Rows from block 2 of the audio encoder of a small contrastive audio-text model, named by matrix and row number. Each number is 128 + 32 x the weight over its row's rms, rounded and kept within 0 to 255. All counts start at 0. Numbers have three digits each.
After each channel's rows are labels from the 100 clips, of 14848, where the channel reaches its highest value: "strongest on" is what is common among them. Only what is clearly more common there than usual is listed. The data: melodies that start on their tonic, played by one synthesised instrument. In brackets: how many of the 100, against the usual share in percent.
# conv: width-3 conv, dilation 2 (encoder.blocks.2.conv.weight, 384x384x3, each kernel summed), inputs 96-191

conv.300:131144159146100146169086119125140089119105133118088127060126074136135177109128107112143144029136126143148133148135085149124178162116111000171150123139180091139068161100114140089100109124126139130107127087138140118131159068123123105161110128161130071195173131140142110131105118113135125082
strongest on: the note C# (85 vs 39.6); square lead (66 vs 5)

conv.354:068134085145104128076166169122125156103104132100160163156082165079130056078136105144163149177139156094067191168145103139135143134141073125065085165147085141162168118074110165092142112115143097109119117121122177125128100155098164157124143140077081139137103088139069103153130112115130115105
strongest on: the note B (75 vs 39.7); vibraphone-like (42 vs 4.8); marimba-like (31 vs 5.3)

conv.42:113116108152168069074084120104141047063124098185137089122171130071159118125104141097160140144138127127128122190140089103137086138141067119121126155121138153157146078149126150132127144080130144105122129110180140115122175158173136186140185158166169136158144069103147138127096144087122093038
strongest on: marimba-like (31 vs 5.3)

conv.136:107099129124147087141136100098122146096137133102125110141110101105114140146139113102090131134159146155128113144139182135100104133166131109245115115144158132114185172097114130133120136153139118140143073116165118137124170158131085113195111113109140153103137105066164064129122098125073162116
strongest on: organ-like (32 vs 5.2)

conv.187:130169120136088162201100123108121128114136123073096086136104180122191202102066167124126159159058154099189058139148141132141133118087089146165158126149117108149154167144129143153084143144161163165100067140146052147128127154115117042124145100133192165118135087175147101106096122200110122127
strongest on: the note D# (78 vs 41.3); clarinet-like (31 vs 5.1)

conv.293:133112131104138125086075127092035128141080141146123169126087134114128117099086150156132149126116153141084136099142133135127117144053077078134146135147070088122125140126161156079151115137111140112040107132115126183107157147110090115130153138125099107165085080143100100161115105113115072140
strongest on: organ-like (26 vs 5.2)

conv.29:164149103132155181193136165140109130147147185125139178120087154146135168074108255129087121108123142089137101163109061115114114109118121139165132117156137107086104130152155146115113138122145142144105071165167127132144130088135085133131162073119159153079164103116168126111132133167148163114
strongest on: the note D# (100 vs 41.3); clarinet-like (82 vs 5.1); tonic: D# (30 vs 8.3)

conv.329:081131091156086111121155135085117123149122108083119150128114090146110104089000099151160154086077159113128113098105167123147109171123166153116139138127101142122121137162103134132119163135105075143081069140111112140134113133129047035079154176129102125134142125144155115130129137135140127149
strongest on: organ-like (32 vs 5.2)

conv.101:142128105003105091115122088123110131164114096150119097084125139134108182168120145144140138176079155127041101092097091133129136098147116164140156075100116129148125139118100092111080080128113132142129154168116118153050153086058157136124074044175161060121052128130097141122132102111054152077
strongest on: the note B (90 vs 39.7); tonic: B (27 vs 7.9); square lead (26 vs 5)

conv.83:150096138125152027133085160196131156094111155137110159098122136119127144180173105181171129153112147115134112062108156152133104074153088156070133104154177108082054117182064180157164105126130143110126095115131044126093097133140171145076076122133109095199141133111137109172126120138070126047
strongest on: pink noise (39 vs 7.5); bell-like (34 vs 5.2); clipping (25 vs 7.8)

conv.94:112112127168101116089118135126134143120121104075150098085112136132103124108071145139131122130077134144144102079155118119157111116112121145099099127159149161142136142104162000129115120111167113087109138092111098097159114128034124156103144112141156098143096115167115166141139134111112103129
strongest on: pink noise (29 vs 7.5)

conv.191:130138108070160136122146168142107148144109154123161160151078156100087134141111135112162087085099043122105133089148165121139084181118123176100124091035145106173093121099095112147121117045004130186100133149114141150121128108146161116122047154103191133071150116140156111118134137141146159100
strongest on: the note F# (69 vs 39.5); rumble (25 vs 7.2)

conv.125:155108103049169157159199138145140141140160167134100149179143171156136100102146184139106124105118089137145110129111125126124096106086091156124119108113117071045143115135103115107093066116000128117115074134137145139112104128113071117122071132127145107096146156114172063075120156169116149135
strongest on: the note D# (100 vs 41.3); clarinet-like (48 vs 5.1); tonic: D# (26 vs 8.3)

conv.135:120125136149137114141109120133133105137059079153119149115116135105096140126081124141172045114154056119147119117156046086154123094110102120140107119068133140127155124115142139112121110000082140083133159138133123115141165114153127152136136121137139121141146093150114127121105096143091140125
strongest on: organ-like (31 vs 5.2); square lead (26 vs 5)

conv.249:148123115110074127105110156124093128128135157128119138157186117120147153124138099135117121138131126120082161114017135116139144139108109138120142126145075141090121141129150145147160099156122090095127134144072072133103149146157115145139096113149112146091142134147104160123127135099119115129
strongest on: pink noise (30 vs 7.5); sine tone (27 vs 4.7)

conv.24:112113031132117124121127130109168180058136090156108114187147049091133102135146152092056150095125123108089083160116153198104137156121112053094173119111168137104090143187091118136114120132107009141119119121140134133142130105167121137111130113076109111108131117055140108149144125094124161095
strongest on: the note C# (72 vs 39.6); square lead (53 vs 5); tonic: C# (29 vs 7.7)

conv.221:166109152114113133114095136099148172108102124120116120141135180114162100096093109141087128118119154146132134131129201143142114115103133128012131121130122150122125047151153126142143129105140161130076113129164128133109101207088098127000133115106164147137099138184024148169089091158119100159
strongest on: organ-like (41 vs 5.2)

conv.97:138129131128163130140169089097129137116122148103122138129078091148150141129128100125092094134145138149121137154123129129025101115151149125144102126132158018156124125145120130152153154126126150115133129133170112105131150130115106126140135133103122139153182141091126119127120176129122129063
strongest on: marimba-like (27 vs 5.3)

conv.246:055085129143119120093108125132103143113132137148107050134116086085093046158123099147103111179142126156160160126155113085119063143134155163158067176145124159143246080160171098110093117151134107125114145138102105112158092160122100119137142130177070147152110130121144188122130106085165103101
strongest on: the note F# (69 vs 39.5); square lead (60 vs 5)

conv.198:132106059105130135151135134123000141141128136011118157129097122136126111103131120096126134153122090121000132114137087103185125129089123148098109116129105111155131123145123128123147086136099077133147148075123117132128116152103129168108049097108135127115041123091145122143147221125142139147
strongest on: pink noise (29 vs 7.5); bass guitar-like (25 vs 5.1)

conv.220:163115148141113199144141097126141116070169158126111133067149131150078113167120188136123157104154103094107164184128182108122112093111150074175196092145163110120110136151098186133114123143129112103121125130178122081125145081119152168119089163096211191113108107151140147091090098117113140086
strongest on: the note C# (89 vs 39.6); organ-like (39 vs 5.2); tonic: C# (27 vs 7.7)

conv.148:131104181129124072153122118135116117166105150103117176126093101059113098108107131176088104143157118139140115132107102129134135145111070091130128144187165080133091106174127136126131081126149137112100075145133178111116137075094104139111152153107168116151136092114105108120060102171124079152
strongest on: the note C# (74 vs 39.6); bell-like (49 vs 5.2)